{"arch": "rcan", "model": "image super-resolution model", "dataset": "rendered made-up planets", "train_examples": 195000, "image_size": 32, "crop_scale_min": 1, "horizontal_flip": true, "translate": 0.12, "color_jitter": 0.2, "task": "super_resolution", "loss": "l1", "scale": 2, "norm": "none", "hidden_act": "mish", "channel_attention": "se", "depths": [16], "kernel_size": 3, "stem": "deep", "widths": [96], "residual_scale": 0.1, "init": "torch_default", "residual_init": "none", "optimizer": "ademamix", "learning_rate": 0.00075, "beta1": 0.9, "beta2": 0.999, "eps": 1e-08, "beta3": 0.9995, "alpha": 2, "max_steps": 14200, "batch_size": 64, "epochs": 4.7, "lr_schedule": "cosine_restarts", "final_lr_fraction": 0.1, "warmup_steps": 2840, "weight_decay": 0.1}
Rows from block 5, named by matrix and row number. Rows with one number belong to one channel. Each number is 500 + 50 x the weight over its row's rms, rounded and kept within 0 to 999. All counts start at 0. Numbers have three digits each. After the name is the row's rms in percent of the matrix's.
# convs0: first 3x3 conv (model.blocks.5.convs.0.weight, 96x96x3x3), inputs 32-63, a 3x3 kernel for each
# convs1: second 3x3 conv (model.blocks.5.convs.1.weight, 96x96x3x3, transposed), outputs 32-63, a 3x3 kernel for each
convs0.47 117:477480428465514474414489497423421457431421442459471476555532534600586535557563532426444448456455438443438419526522480508552513508550514477516561532511537580555490542508489557570535511569582547571565580602561588565539594583600622635609610597579497470438504495467430473496493530575534503531586532501490481525514478429525510487527533551551507518562542516448441449450436400451442409537552545584574555595595574462467488474502502527514529454453505463433465463459455461505483483482460493479476545570618520521603623592593481538521487506513500469473443437464462464459455493473562576539568597559582562563433449469458470472448469433547543519534548532496517521539499477531537509477479510502494466501492493473504519463477429472501448468475450581560505587589530540582554504521528477462489503486473458432456423402441436418434455466426449441401441409383543565547570578549563570543
convs0.48 099:569553576549491519552496510515484515521550573523542533537542503494465463460467475499495461539505472505514502412408449430383432463428425484469498487511526484524535497492455472400424478407436470507492489492484460457476472455467438413425449450473430362342440390368437434421570577563529530563539540587612613566591593562523532528473477454479478457457480439492495462459446437456434451444478475416438437433420442538539592540566594553588586484473485429444454444447464444476490443465420457432401479493503519522538512487521503557512567576507540530473453437453478472495502475466492534507465499489502485467475478464469486480487514492536508496514463504494472471522539532525581563531550550521566546559573553573586561434457453474499482455470468530567561541548531514544506488453427490441393471427427500480459444409432425441456511552534538539504535515501485565563457552531528537489
convs0.49 099:457450481432425440416426465444482480434463475429451457602560558605568569598583582498453459471462455443465476510514506516497504507501497467461455451461479476491479451465453446448438453434439546516490499479482505510524467460473464463469472494471509527552506518549488525550528520499556534528557538550482469426480483468451450475440460491454476474462458471461454428497482488490491491456475472454447477453439459469485509498510517466474456426400397480439425465432433532532508542535530528536553493508504511518538505515498615612604620600603596617625443451436455428416437398405522532553507501545503488548459442445471469453474480493461429444480456461483480501588589593580586611562592590513525542492508546502524526423456493435446486408423425583571605577574576540546558430440413429431402417395389526520492530548523516557551565542522561558554569579593477476487491473469463480469
convs0.50 092:492504495497475495498499476437436424433413412455435422485461508460434497473447459498469456514484478496503497503490488503505519490518514524526535523530493535532531468472467425442484428424426495540525506526528508504497444452437410417413403418436494541566528514472536512480522544601510471498530512491478499487464458474439461447443466479449442441436442439515538523517516499508515504467498492443475510424441454471451408488472464477493485465452459493505477519498515550536544544524571564547554522554498525518488479479443509522543544551578560572574450394417483450466461433429451517520417448461398409423519511494531529507511506511400398464431433440467452437557606599566560573574556530546541535527534519547528531531549510519518503474484513551538532531544529506538548478485493488470490453455480478499495501529492520516508538574598549573584570567571423455444414415414419406390
convs0.51 086:456433407461437413446424405487487456469505518410458525539521567530533537536509530473486485474473506511485500555551600551553593535518539374419427367386419425399419502498531512507490494501496456477498483498488533520483545545568554519538544513508524492520497518522507521491469468478457458479517475507512535519511502543514523538555548533539557547563550566494469478512480497504481476499536544529552543566574516481469468457473467477513499441456446430442444468485483470495486478485520488505510464451490452480517476476518484446450455487469463445458517509486468465484430459472504530541537522529587553554441476460448464448476477453531531539516518514526551509474501479481494469472462481432418445421414415422414417422423437434413441438430462516514539554534507538537507486461454458452462447429440491515525511498501506522511482473467492492498522500490531493505548537524555587552
convs0.52 093:480441407475437400501477401557531535542533537505478488525547508498513525520512530453426424471420422475471455543563545519558551559563545532506524533535520523538525499520522488468508514469499616619606578585591588579600594611602555575601605604613488518501467487475484463450563521542550540546522547550543542540551564536526533546572572573578581582568579580485507490435469485435440452520517507513534522494498522561578563601555537620599560484471462464467460461457445547502518530498516526523528621595604650649603594601595567542525568539516594564542419426423408429433393386386505515520522567538518542529526447442502483466506516509458432452457430423475466434556580599586590595628590563465464450465447453470469446491479476497465442464441434498488474435441450474483486503510470492516477434468497472482458465460450460457471506496514537524525552546526491525471505540522488520486
convs0.53 109:478477481489488499491512491409414468456417429496468465369402428426456427433437432440482461470504488455464456416396354410384349463469448507498478514484507501500515485461455488461447485487489504487472482456460470453466440426465467498500469499489522503494512497497456494503505512492485514515461476496440457422429436436441448427493497486476460472460465466459429461446470463423447434488508498481494479462456451440416403475450474502490496476498467504482456523497492523515529550562529550534506470463441438434455415380376512489524517526555566565558487499511513501527546539553462440471433417434455436447459431450476462451464463445477486478496469454474477461519517560509524564499546547567555573573578585598597579554572585534554612535530542505496510522517536542540538456445431452475444484475471494515515513515498489483491454446467438481497408479505451440461426395468481453444
convs0.54 107:555540496508518498536536538520546540530539522499505501506453413495453442435406416512527539528529543511516518463463457432433422407415440461457490466469488495521515485486439468475503449450477559544541544537545558536521473472503454489539468503524536534518483502530478507528525539535578556509580562535438445477424430437399430436484493514446468502450458485472485484468464484444464457498466450491454428462441438471513504491479442491484420475485514455484509495474489480482486465486495502530548439420404426438459333356379568512499592531523579549532531561534574547530567525533482462451503485440484486458453442444471490491443446454451442426447453455426411432542513520562549529561560546588601607563581603606626612597599597597608581570593556627625569580573583563568564482488514480471492469456477519517514536543554507502528490461454527492480506520539489488467495487424488494453
convs0.55 093:465426448460411461472451471411452454420416434452438442490489506462480506450459476498482471513517484491491492456450452481461456502458440559538566612580574581563567460452454444427448458449455499475463471470472458456456479439453481480481503504495530547550531516534523537559579542560572583585547575592516523500498507502475462485422397396425453415423446416479455477480455489455470504458442407469434419441417427533546549536544528545537493450441445454441429454412424466473478492470459451452445617587569606564561611543547535496499536542554522551548469482467526480462523454429510489492488511502457486468515468478545539511500496488507476479466434460461457456558581595565571584569572575521527529510548548534572560470512495448489492424461456516507522506515514482499548451435417430418426444435431493491497490486492491481487533525522537542531504547526416471432448477432457438409
convs0.56 090:472468460491440430470447399458479459443491479475480483598604594563561553583556532465428438431441432432450420535531520522507490531501483467452444459419436412373452427449452453438434480439423571566584547550561560533545591605562577556560569578579447485513499491511519539526627577594609618609550586628506549527507529500495506503577561543523552532537538515470507527442453480449452456475500467493470474491490483474478441456441441431440443548547516541546545530532534510509523494504507497515515570567547618643586549546526471501479456496494475525504466501458528523498529481458570599583529541538536556540482421436456446462461446463438403427442427417453446423476497504498486476505470450429438441431427425458450439476464462477496484456443453555537548583543554554556557552561518545573551562526506548536534523536533552540520448501493438468459479501476462481470414468466412473473
convs0.57 101:526471441514450484530475479496501549499488533525496534480473444469423435438446481482466461453474432430471414495448454512462423473432456477458461468432458467457488485449404457437439450447475489439406444407396460426419429404439423447462459490479499474472420402459413461496525536545486502556523540536473486443456475437464479476473459462452446458454464468469471463454471457448464456466474461463446451459453475425416428425448437422452447477492469516495480520516513525539546538556546544553548472493468454410417444422421546599574551571552567555567525489468545512474561503486462486511457446442430412445449450473464427457469435442470450439456434446471474472561542516568531540530491542566574542574582570566548569498535570529574594491536554536539500569590517555558520473445466469450428460466467492452501481467523514516546515572541508508492520504507451471459464438433454458470
convs0.58 092:531473512489451513469454468536511529494505507503515522426474486436481472467453455473463449491499495472483476449479531467501485461490486527565592502535576514514513496492503520513506479478462471502471476507487473459451567564555560523521546565557497454429454412438428388389519546512465472503523498500535564535538558550565548545553558552573543535585576534465472480458460460490456465521563541540555499544550527530534545494533559516550518487512491479490492473486462427449446414419426409389448553573569520525532527502483441469416466464393487451438519525520507543529482512500535578604579585593619598572430422424437419376466497453478459477468470471534522513448457433466452427498472467490483474481473449460445449459446501464466481501466452483473469479507468465457440554553543509549509531557530451431442466424412474447437447458467474439453471456454585606600587564538593534508
convs0.59 103:536545542525516535508515529450504507484521490452457472499502503487534558471515524505513529542537545490526530463488491461478475472497483596598590603555581587549570424416401443432423396392412421389398422426433420437442471464443489454453454452444473520506505512508485475490554598576563587591530530584493477492505485493489499471455437451481462452490486436558546569558555563566571583423414401420416401438444412510527512540522513524484523465492520497511499510512497598566574557572588554590578484499463462452460462445437573572563590573595573584586433498509466505490521490474429357357431390402436447436454448430468455456420421415543545539558545564535529547616579586605584609600618606442429407425413423422455446480468445455452460466451463489453431467458469424457462473446466482509497456509458485510535509519517523513506615584580592587595584602611430439432444447445419416416
convs0.60 090:450469454485452470496479486480473469511504511549516519516511481481478465481461450530542505524532511501500482541541513567560506539525489543556551541541525535512539543541577530523540514534545598599598586548568560540545535566563563595609563593609545550542540570560554612576547558550493501521487480508467477439439455433447450455525516511536533510507511500535531526503518526512545560558529556535550563570586598475487481511495504516495523508513538546553554555554537592583548576573560588584585504551523529548525604574566512529486467473474480476497533528498567551511576541507577602596551541557537510517524489510517465489526494497507500482515472470496471451538530522517488490529480511535541514569553529545504500575563564582562565580592595498494465493492460488470502473495454469499478505519488521532529532576556599604559502485456475457472457439445561558540488478463488448456
convs0.61 078:567558512565554562565535544440416441420432428466452426523525507512526499496499496552557579571582549580592579478434445452435428441434414548553547581590575539586590545495490479486533492481512570567517597580574570573567490542518468487487530504466470452436489491479498472474460475478463493502435496521450441443477506473488491490465455443471465481461470471523531500521532522487492517500478439512505471470492489506509540515526499505502485484485516507512500506526508503504490552502476544486490412399460457442456438466471519529487536496487508511498503483471516502505510514521495485434512510507458460482467475468467454443463443453542540534553515526534544524452432438428424459436430453598589565591576584566597579520522527544539526543504492547572533555532494534524481552539507565569534522555512459467471454442463445470475490491455501451480465456488546522475576599548524537543
convs0.62 119:519522531507488497516516510438463457470474442460436437432437430452434438437436444483496471478500538465486492418424451430434425454475458515536531514530517512517508528523539559545554546522534508484482485476473495462451457452464451463475463487472493479481486480475486477487493490476480475472482470473490491463447443446435443427520505518507517528503528520474472471460450452432427427547554565542536542567544525508510518512513540498493496430442438454455436441428417470465482453458458446451454459452439463465456435425429492498500487507501499514489482506503486498485481433460568551559540546541548550542489470489497502526469487515511484488547539530554539541492497501478480487459465467593600603560571598596610596564588607578588594585585568597567586574550570581582555542546551547550557585565548413424436425451426404413415448442447454464449437446456544557568542546531538543482
convs0.63 109:430416404411422415434434422418434441448460438503492452514490492511504476498499504421434430439423433447431431553544542552563527558557542504530558513518553521506514498491452525512485515513504567589563563585562583567558605551542574576553554575561532535524532533515523538536497513542489456491565509503468441472499467437487484493528540560544546522540531526508473470505478441497488471562558545553549528559566548538558546551531527521516511441444463447440443488479444527547535491495508529538535552567551595576569625590583502511531465484482484489490344360379392431413411427391587569515519519484546531513517521523503523497493514520478470473479477457493484462577559557558553541544546537445449452440461472481466448482481473536532526526531515574559520567570562547558547400426438402395417426404379483459473461456459474459456566531504527523505542526514537554544531543520534545517
convs0.64 100:444461451449476442445449424478452459519509526506515521514515503560551545499524528445467455476466469460448460525511505555522507538556540476495506460461483494489472463453484481490476450476470518528546528550566531531526535545555567545551513511555422434427447474458438431450444488501456444486458420416431420463466433448481458437462462477437414435433426447415420419406418393394403385459481512483489494507518515445445449461426433455428436510519544501514544536554555490517498484512489481511496491506520455437495500503485483438446429434468440403443553532523505546545576592577445477493513516495526503501430442410433414419397399401511548513527584560487486499474454458456466435448456444537532539543502497506504501479494472479456472525521489534504532538523519523517530513530514510519546532526531502486501498490497509494494439413417420401418412403410525496501538505479541543523
convs0.65 083:446436447428408448435425442397457437396412412394393435511553521454484497472464501581541502590572511565588540510468481523511505524489509551553548568569580564585599567571568552513568526505543634616595590585591568547577422389383415418428448489467513512515475471471492501482388428453396400422416412411503489453453468452445459456463436456465471477482485455479489479444474473457456489498487464481450455458445450416423427478454468469459463529532501527547536538552546465510518499502519508497498502460442513478469487465500509553518521521514504487534499537508534541500469440448519501499458472490429441472569518572561535546512536519441455485452444455466466455553545540559547529550522517577566554587564542561559545572539534554560535550550557440417422445457424409437418576578585544587570539575573453476502486494490493518511482472494480457473490466467462444418427452439440443419
convs0.66 098:610543522563506524553519542401407401423418415393417422557568551507518492507505523577583583576594600569588606465445442472438441499449449472480504468497502494503497566587564541516520552548547538559545548534536541554555482466484465462464506482475458454452465442475451462516411462473392438435359412425538543536508536514456474488577568569566575555571567541468475475466478477481460470546548551537545555548536538516507530504504514514515510511515495499487484499493489521504499514523508520514474540520508546534530507504511476497496487518485466481444485472455488467458495448457559546552544559554516533539510522522547542537546567571531537526545526525533527521500493493506518495483486472567574585592599605598616618509507497523527518489498493522531526516540519518527526513507524556528518534480487443415402424410380408407425464505468484508477472493464532572553535575579525546520
convs0.67 111:605609576617626593623633599522539518581586534546541519484483484450457440466485466558545540531547561547543554512514500443460448417430443543531537560536529536532512536523520529525521562533547516500512519506521518507513445454460454482489468484491543508507548553571517552563460456465483449478486467451554548563526515550518536540506489518500496523502494510545549548541546554539554562450449449431424460445457455487523498489495463472449468522559564530559543521534532421438437415399405423415410447427437415399428397400436447456442443434444430418467564586562522563536526534510504477488477442468468453480537535540490481495520517534560540498544544522555574547444428437422400433423426459542529538539524525518521526547531535553537522562558559429444443429440456452459492554577592502555587501561565508517513507533519514520502478476462480468476477470495448453450443458458436467465
convs0.68 109:581527543539485517572531540525537538534530542531515528507512487447454450439438445523504447541557512542547527398395409433396397470408368510527522532538542532536545494494484484450468516478472482485473473469477466474476464446442439436434456455453523474475510474486540507498518521552485476541442457524534536526485538511440487478459456439461456446446463437477460465441443450445425446459459432458425415463442422503495535508551581541574563504500487469486493497496491523506485500487450468449420529513514528528535530519488572572551588599523540533491504483482546520513556512510479457463434440448437450447470462458524524503513510495545498519511453489517488479551591576555578583507557565578574592570590594589605599514506498520512513509473475534534550505528515528513518549514482546516473528498479512517493495471477467483488515547529499511473448475467516565556483523535497489468
convs0.69 115:459463476453466456434457438479482459489465438485459449543545537524497527533512557475455439470475440454490465485505470492502499471494514545534508544545535542520551471439449475440458433437436503498472478472475487457454416432461463467486496504503503516561508506552526552547560551513561580550561561567510535522500519491506493491559552582549572561541559545491483519487470492512513506535539515495492516527495527526516521575542507567544528441401411436414411448416425551559541555575548560573573578544508585589537581542509618622606617633598587613601432406402459402408437416405513581544494533514525517517487468457490497485465451473489468495487465493460494501575574564569584565553551526475465478471490491457483475461475482466481467434431446545544506529497504492477514497541523528516530497492508497482507475491508480483502526570522519562566544576557545562559553562543561562530
convs0.70 108:440455409448441452445453437404408396423381369417404417538511481517519515522532517478498471462476477492496458527535519533539496552542468533564524536533516508488536503504505522513528525512541596621615644615609612591564572568574536564588568574570460456447463469465465494493562557564549548544561536535509491490486481484497504494520521525508533529499493511443446451461471473475486475546526550556549568577587572559541511554518492548524548518532496513485488515498499528510546511529547539536548555573560571572567589582617512498483484494458488466467438446406443421366431419398568559577576585585602591557489478476448449487478482485528515512493507500495509491487480489515502471533498500525503482546521484509496458500502478503522505518531549548553498534541497506499492502499496468444457455458434356370388363354370389375387504514505507512509527489478536567545545569528566542509
convs1.47 095:517589557529580564527559550558591588549540586597568561483504442495503463478510502513506520459488518426466506472506503481476494488572545533488487498481504507501519522536555550581542558532531482478453505508478431472470397418431400428421432412414458496483441449466463429422569548534534544579542560579508516496501466513470504507520514492489483547543528564414412410461447410453483423514488418461502469492546485410418424416432440443452455446466486478474455454431417500497502479492489474471510448460446471467450421458459469473417422418396347385365460485509499519514521495466549518482574525492537543554448443458438459447429438478458449471475450415428419413535532496510526504492529541506545547543556542552573587526492477502497529426489547547577531530553528515486489413448404449431447430409400434450439480474448477464444545571561556568537541544539528461441480484528514558552
convs1.48 108:498507502502513506503496485555567550532525509535511518520516523530554565570575559475459426450452437436441435452457443471492465469473472437468472434469474457463445454460459459430459420434473498476521512530547532528502543532531545528540569552548590586611538567597559578594527524524534540543516516516493493451552556484504492449432449466423457472417437441454456450474455472493471466516485522498537541503531538558600576546559553563574557432427419392396420432431472484487493469518506485512504529549565497519513480481505476475508505531526504464501430444414399379389409388429528530563581606598578590574433440434429415424430419412476466473478476495483465473576581573593605579571576574475488469471472478476480485476485487474495476441452459493500516540573563585588557439429444448448441457465456455446446462464489494512489520536530551557545543525536518539535573592544528562532
convs1.49 107:514508516524536544546566537451468477447472482432455468562549568565568561587592569527555545552560544573570557490472454474469474458478482452453451451485448450457458517502510461487485482479499498490484497507506510526500441448476454460466452464482507498485494466489497484489488491506501524508498512490395399403431412385456400366535558565549592570510563554477498494471481464490479481421420426423429420426416401457438430472463477444450461551531557521543559559526532456481479478490456496473454469461458462474471446460465560591551574595566573581563556571578546565597566582591426384380467430426412405409542535538536559572524540542520529542559562538539551551438411418443408394410409405454452461452442452443452456598578554598576579588602596545558576535515558543537558558567582547565597562571567573579616564540548560547570458461427442457430438473437445393351470427424419436437
convs1.50 089:528555523509559565480537554550582580525520565515559586558594581564549545525557554584531470506511501492498527510521541484471528549501564463492502522524524525483498476495446491525488436470474487480470558536540483501488478500483437425448403393436518517551457463516480495484545547541506528529528534548546509490578569520548570540431434445450451497425430442522520527541532564524543527549522538449508528414457494452490497424399391482446452446524495497574513545583555497504509448489496468502511525489485491500496404443468471490525443471502481466500459502505485445478496465492494495483457453452429484502586583585527514510543524547503545534501512539517490518549494527493516533470499540445466458413417441446456458606623573577584588513507541406435455468433441459420441519559560473519547477518534550538524557518509520518523566528556549554606497514561434447515461465465486475416
convs1.51 092:456443460441477463427434458508475456497504513476506519380379380397406392411390373495463504502487496497498499478484485465528521490528540478453450482455458457475465493508509491494478493473469500507485483512491482500485394399430419439434445451426457485477453479469465487477419435435449428406467457416471482507478454470484472479514507515523502509529531513521517512509497491498518499433441424417412426421419434430449436472457430446433431497498488467461473467447438589561601574566565576600579448448478466438471471471451475474465489492489458484464549550537539535542545566572465481454466467466465462440543543536576556538558571557471449453459438428450430398515535566541562542528557527508508513516496493498504489555532538567550544531562561445462433455432463452445459467489489484484478500499489480480492447432486489482463562573561582579529541554524521544524526556584528516517
convs1.52 098:558546568543499560529532545504507522499554532475531530510494495507474501500512502539529468545544503529527503459464463469440430452471444438456476452466465479460473551552557529531569514522571496488492492487496494494500483463449454430420418435452492491489468470504456485495456462462419463509429433478549516465515512514488520519464455413464439413431449426510485495473473491464468503494484499467477498474470463432449438448451425416452443440471428456482448439472473455471463425418480441449475516524505521537509502490476533505493539547530529504503503522531535538525520541552448437429406439462451431452510529512535541522505486472501496490504502525492502530459435444457432464472433422467471471449453436436436442590583542580567542577554536537567588570588558552623584585549520548552528509534534584574562573564553552558550511488535477461532506455493528510531522538511485505495
convs1.53 107:472433423476439432466444417567574588544504534540519547531536547488513503523507483447462461447466427461497428576544576542549574556580579494515546552577605532587603391409398379419433398370401451442448449452482439421444499478454518515452503483482582592585623618615600609613467434510513511528442486535521546565592561510623585512425450459472493476442469445518550536531520537527481518574628622578591570534521504521513494495452441444427452471414446428427463472485485583590577570580577525539547442466473490479434425425419560569553530482491517463524474468475446438469417424422456466469460430432453454444540559511477484489502469456497462489531532496531549519500541535517530498520499504506508453501478459461464485459496494496533487509524494517463461504468484542504523578578603515501521502474489552556536516526541542566584497493488516488491496491500536510495571452470519443476
convs1.54 104:514481504501467498513513540496478500487483485475500487513481476518490466489463463465507504435476493454461472608578546614570552575553540573580547546591556551553554416399399460445401480471447408421449389397420424425418494486494484473520461475536538534566521509511552504500495529543463506539418427476588626549558586586506538565451467456488508445446461437589554573554534528507504530597592592552519541582551567446454435473479495447450465487484465456467485459474489582566604566550606576552553473495447474494465413413470565568588547563582575595602459427444428437456461467447475461445452436422412401408535537512564580568531537550496503507514508519508512519539520507538517521521510542491496454498468466453470521495484463475484495476496521489444477496481501479481488520521537519525535484492484493471498466477512453466485496502531501468500544500527512515502546517488548526510
convs1.55 087:495502498472479483450484476498488486495478472487492461466468497468486478507512511437479491458481459473471479525516517545546556521539562543568555550535538543535506435422402443413407421412447421424425429433453445443455569582609597591584598585589580585597601583591597594616528529490495478460477484462516521500531584526512583564488498516496506498464486475509510509529530508539534525539525581567544605571568604581578546572583556554557541483466473431454460410441429559584556544556555530533547576532542560542545557569558467469485465506491467470454428388400411407413400379410493493493518531507556526546443472490454479467448449472524515517496495510503516530560538525562571551569549554491529528513505494490492492429440447438460446434442428508526522504514527513499543474482497461484468455464478516478501476491494516496497475456472470461479465466478475461455453447451464470470
convs1.56 115:527511511511525520527511510577584601600584575586589582471464457466472468473495488437435428437451445432423464458475467482496465459495479435424441419426443438446439443462494481492478478473493507503515525509517504502493572559528560555548547544551533562553545564561548544532482485488447503512452477484461452421466465423459469442470441461471466485470471492453454438464451440482474455546509525549538570535523535593581598585574575578566577463464459480475444469462447523520515516508502494487500528549556535566563540561547421437429432448419430443429449459469462472452467455472563546597562571577581577569438432428444440426435436438448474464460465465435455463574586585582587586596598597490490490459472494491474470422404404426409405400401409570559556593576567592597576450431385435440406422424411454494469481480470491477471571557554589578566582582558496504524528515511524516487
convs1.57 099:511500500519526493490499486555572584537548542517521511460438427440457411475476449479466463478476467436447465528528530533549562572531507493493514535562528500536523440443442418423415410397405457468481518482474503509478500532504484506493484467482553562558536528551535537566432484434486486411408483472511527462536573463521574532393420417425449419388414424484485482510502486457479479468444437513481467470498491502517519490513506520459477450483484441440460484448433585593608603606601567590594482479481472486456452451430581543575513528587545597639422478474441466473500457429411415458431438422411451444560538511508523543520540567567562558557565552545550549550543531540529528506527538528511497465507481475463495545563571528583565517546535486468462509510513502517493511553512489527543472503529514555564528529539549559555513454471486461480465512527462417432445437429425520494
convs1.58 095:496476495494483488478486499592564577592590584603623629492514527512529511510505488382376402392376403409394404455459445392419425420408397423428438417413398447408417541510490520523552531526546589591581610580567608583590515516514527532489539508487462443418485482467486526508485468497531449428510526492440402401440414338416439420517531509525507496517510475422418423433425423456435439459457427482445435435448458589564565547561551548536543454477506488486525511502493499490510536499497542524504568568566568528566562538518448502492431446439454503497522543531512551556525525527602603624576536509599578569527523489490466465529499491468470463439443432456481452589582568584566549535549554472460488482471458478468474501511518479471465476467456512492531534522501542530510475502490474461452516500479543560573518538568553546578571569577586571576603608606562573615488489502504514542
convs1.59 099:527490500539504497524504493456454470477513520416462471494522521496509485488485455566540567537534544536537542489516488529546503523519491465455450474455462460467454471490502491489486506470461414425437435410438441441436424393392388355380371403400424429460474474463476466431431445439434435387392439407522491481499480518479489552474445426497446464498471464539520557542549545544539541446417424452422447457444439409416448390387431361399418438434470432463503452460493501485500477487489483476479476450437478466438475446446460510484455472472459491488491499500506497498480516483402418394411370398373343390523548531540542563513512520470469480464480471466473457414402391424388397411419421497509456483496470485487491574562564586564556576567546470433431449458428458477481475496488518532515481510488444443441443461470428457452450493477446456458460470477523590555547526521531513490
convs1.60 096:459464454446464470432496481491498508503493487531483482466483448469440455457481458465443425407411418422411409367365369337342357374356351498459465511486472462486463510554510496541514535535505571549553535562558522537534492502475497477470501460468461445475445433475473454469534510502546546505502565499425383351442440409470459428466433460474467482465440456505492501517510540514526545513489475472454475471507509604568596575572579615597602457455429468440408440420407441426413426448414440467460472423451449473466452475471426382422396425465411441455491501493503506480569484514525525543526516524545560545485470497425434467466484497491492490441447428437445435528517540546529565565569534487456471482474460489486501521511501505523503519500486549504527541516547608551550415431418430416414441437441461475488483481475465463489589570594595599626557621594559512550563495525531506467
convs1.61 112:477478476467481475469477456527525506509516506507494498468443447467460450452457462439426419451434471421443438516519518533509514487484493455454429463465463461443466438456486459443462459469481471485481485490507489499502543527515553534528539534509556547555549552529538534538562540518524549569535522564506491442496517481453481495549543512538551523542530550512511529495518520485495503501544559496558546517533546533548539537536526535527506432435450446450464419429423484486472480478474511479462530524500527532521529515531507479466514527498495453469431441425428426432409398410530532554539565560538545556475471463488492477468483470451428426426428442421436431610590602589592598591600592423426424433442440448446438517534505505512493506496508540527531547549524537544543476458425456458444437440439432434418474464432432426449526551561529546584545558563571561575579549529549561544
convs1.62 086:571590604562561589539555568526533524565546566561554561563573539580578600568560584534528546526533559526518551432459440459449456409409415467472456414424418434407402418427404464426453433432457549536508562543534507530551458484463461466460474469509493476505482489521517493507583563548581540539545564559464436414497475463501498473521528509510513460462462458512494498482476496459451505504502501491479537500530527510538538519497494531486503413416412434430440493509470445439466429452469434441427565561546506494511471504504491513539524528522501541509455462465467446482482507523559535546555495528510493495432432436443474464448435463506511507530558537527547561468466489476453471469438444467457445456439446412419452468508469448457453423436426561565594523539588585559547422453448440439493465458470528531529533531539557557588524476486492503509498495525503547576523536517517496461
convs1.63 108:552558563547565579544559555577539547575545568577539558574573551565563563576571567511510516515512528487502521426425420453441438458428422462453462466454458433454451464479493469524526454481497589572560590573565550571570435461448425404403423410427484483473512517499522511493578576602550539569560580597430456449441427471451444440462495523484484497495477497402412392414437432398436433535507494531528534550534508536554567530536525536523519448457485463444438450445452468455450438457434421452454474471448482468468440462457465479494484501519462477481504508499499520504561526527527530509522540532534531525455450481447448466445444472519503495498490474491489470505494503476504494468493515495492473497470482433458500425435431450467450435446435612594604583582615551550599448466450486443451487454449521528532542532533544546530567547530549562553538565567504507529543558578527498533
convs1.64 092:486501460483533449478506501441445435432457479466442454561543549533573564558563577564561609594594604551591576495462476480487484489493513523514513489448468495505478449432407412496470428441455507503492480492463446483477460432423414437439447447427406382380434469408427452459515548574487459467500518515517523564526504585547541497588598626592568572596577551527563530512532514520522482423461455464464435465488452425402390401385411402438418415466454462464463457439429458460470481449486486474497441442488424437463469496461530557567556506512536529515409386399392420434428432457456495463430468459480454463523516491485505505513528510522503503509526492518520488406428439421438430413408418453436451437474488491482448569555581550523555527512530533533480487501543453452491493489483499501501500473475428420439466449474472452448449498481517495421467450434584561497554555561510555580
convs1.65 097:449462478428456474422458448525521535528528533541530536422410432441436450439435442555536490520520518537523540458430454439435431503447446460470480475478477479478467506533540543557534549545514435450466468477475441479437444425398426390366408377375569534544527525545531536554449440439453430443456427440483454434505517466482517485434422427450445445427433431548553582577556589563553602523523549508517544502509523483480513480486486510494468466476425460475439471470426544525506530541536526520516430437400454452414418429409482438446419449446402434468566571574543560544567562560435411429443438436366383407537563547529546567519530539454476471455476462465489480457430449478464438428433445502527503498511520533510535557577559556564551524541545443399414458415429497471442501493454482501489459469486469455482473462454459463472554560570553578597553561554531501500495507509462515485
convs1.66 093:426442451430467459431441460525542553546560536527553529435450437436460469450471457423410418426409425431419417486488489519496495514514525483491491498493458489485465453435439480456440445441479521521543551566569550553564576566588586563573569578580535542524529530535494497509438455429416449433412421411444443405498511426447468417456458474455472463449452448441457435453455451464453446452434428459488485467502459591599571575567559569559562519507524474490481537546546601593590609622623597592621554566539547547517507483502483491505490502515510499500439456435438420443449447451499507514535546556555554542467507487453466470489466453479513488520502508493524513577568548579562558554551559492527521483490511504498508533520520529543519522539526454491475456487501475492519446456462462461460460478470515492519493512519526511518503505494525500499499493497476476484518486437486478458
convs1.67 102:455451481470439481465455481423441430436451437449448442610589571568541548538554558576575587552557581588589599518513512544536489552528509534524526536571553539532548492513516466467493469488481475473485428431433436432447445455480455456439446447438502494493500472473474478501511521573493484533538568579459477504480427490457444509529509529561554529547538514461468484435461486447466497521465455503469473490481531423453449434465428484477450510552566531583583543552550457449458467443480494494486465487486472465451508502479572518491539506504555569538580583590548544566547579552482460481480489493467489521434445437431452436463428426557553543536523517527548554419453437434416438428444449492502522533505515531523530499475485463481506502478494407394412407383391452429419548536557566557544555534543478502457474484460454480476461423444454429454443462482476484504459469479511489478
convs1.68 111:490534517471498508483513484510537545515528506502502488476484489502511531521537529474457425451471431434443433473461456471483460444474462469467489464458470438460447474467474466455470453465464496470506505494523496525538558562547537528536563548559587567592548542584547552573541542513509495495487491500462436434541529463540537473423434439403441458403425425428459437473450439481466444505485497518515545502583578582572563571563540545567549450464441421427443444460457486507499473512534476497540507529552514530537479502506479471481483508503482487515429424436397398414394401407520506540550553565569579569449475462449454432411406425484492501500496497498495478576568553593583553566564552497506495466463458471441458508509508520540506482500503541521514521557572538567610468458452450446451418419432445451439468466475477466485531526513530529524524535536504501492531534493533561537
convs1.69 104:433453465427442466442451471502537525501563568500537520610592588603592575609625615544532511518538528535521550493505523501498504570535527393417408430450393453429413464471488425393434466421449509514535544547513540546504426431404460416423421416438472513484426448457449433451516494471499546488457521506505458463515552459415491486466478492483517513457468467478456463460422400444443438503475473523469497530544563490510463512531487507506488441438468453449486503495512485445401434480445442514454468479465475484425411445452467484449450542474423517507550552529517520533545545507474443485509494463502496462462436396471468406500484437575547568596564572581555589502536466499536503497518476532548536535541533560561560450450471446465454435460479478496477482514486489479453408433449404442472419450444453467473475433445483461444446426406462440430465445436457540557566620560559593511
convs1.70 105:457456486488493494475489484567562580559583591564567580482489479524508503515519506461440429445416431414424433426446456432426405455424412481452439475461477455463447462482472500503463464442433584587569584568545556559571453447433475474442454441476521548548543569560553560574539534521547548565521563554426399374443430437454446457480469474465490481453461468365391387402406423428422450518489449477491498500537528523527535519526536530543528458433458428410408459411390523464443475450492465483521416449448443437448450444435465428457429428468427432462513523540520521531555550547552556535537538510536559533467470469466466461447471470463472466429432431447451429593581577581591583610614586495496493499495487511483495496482462484481488494497497537534523550569548573595545455449445468449465455445471492515524505521514494490472581566585565562555543563566524502533521559538534510491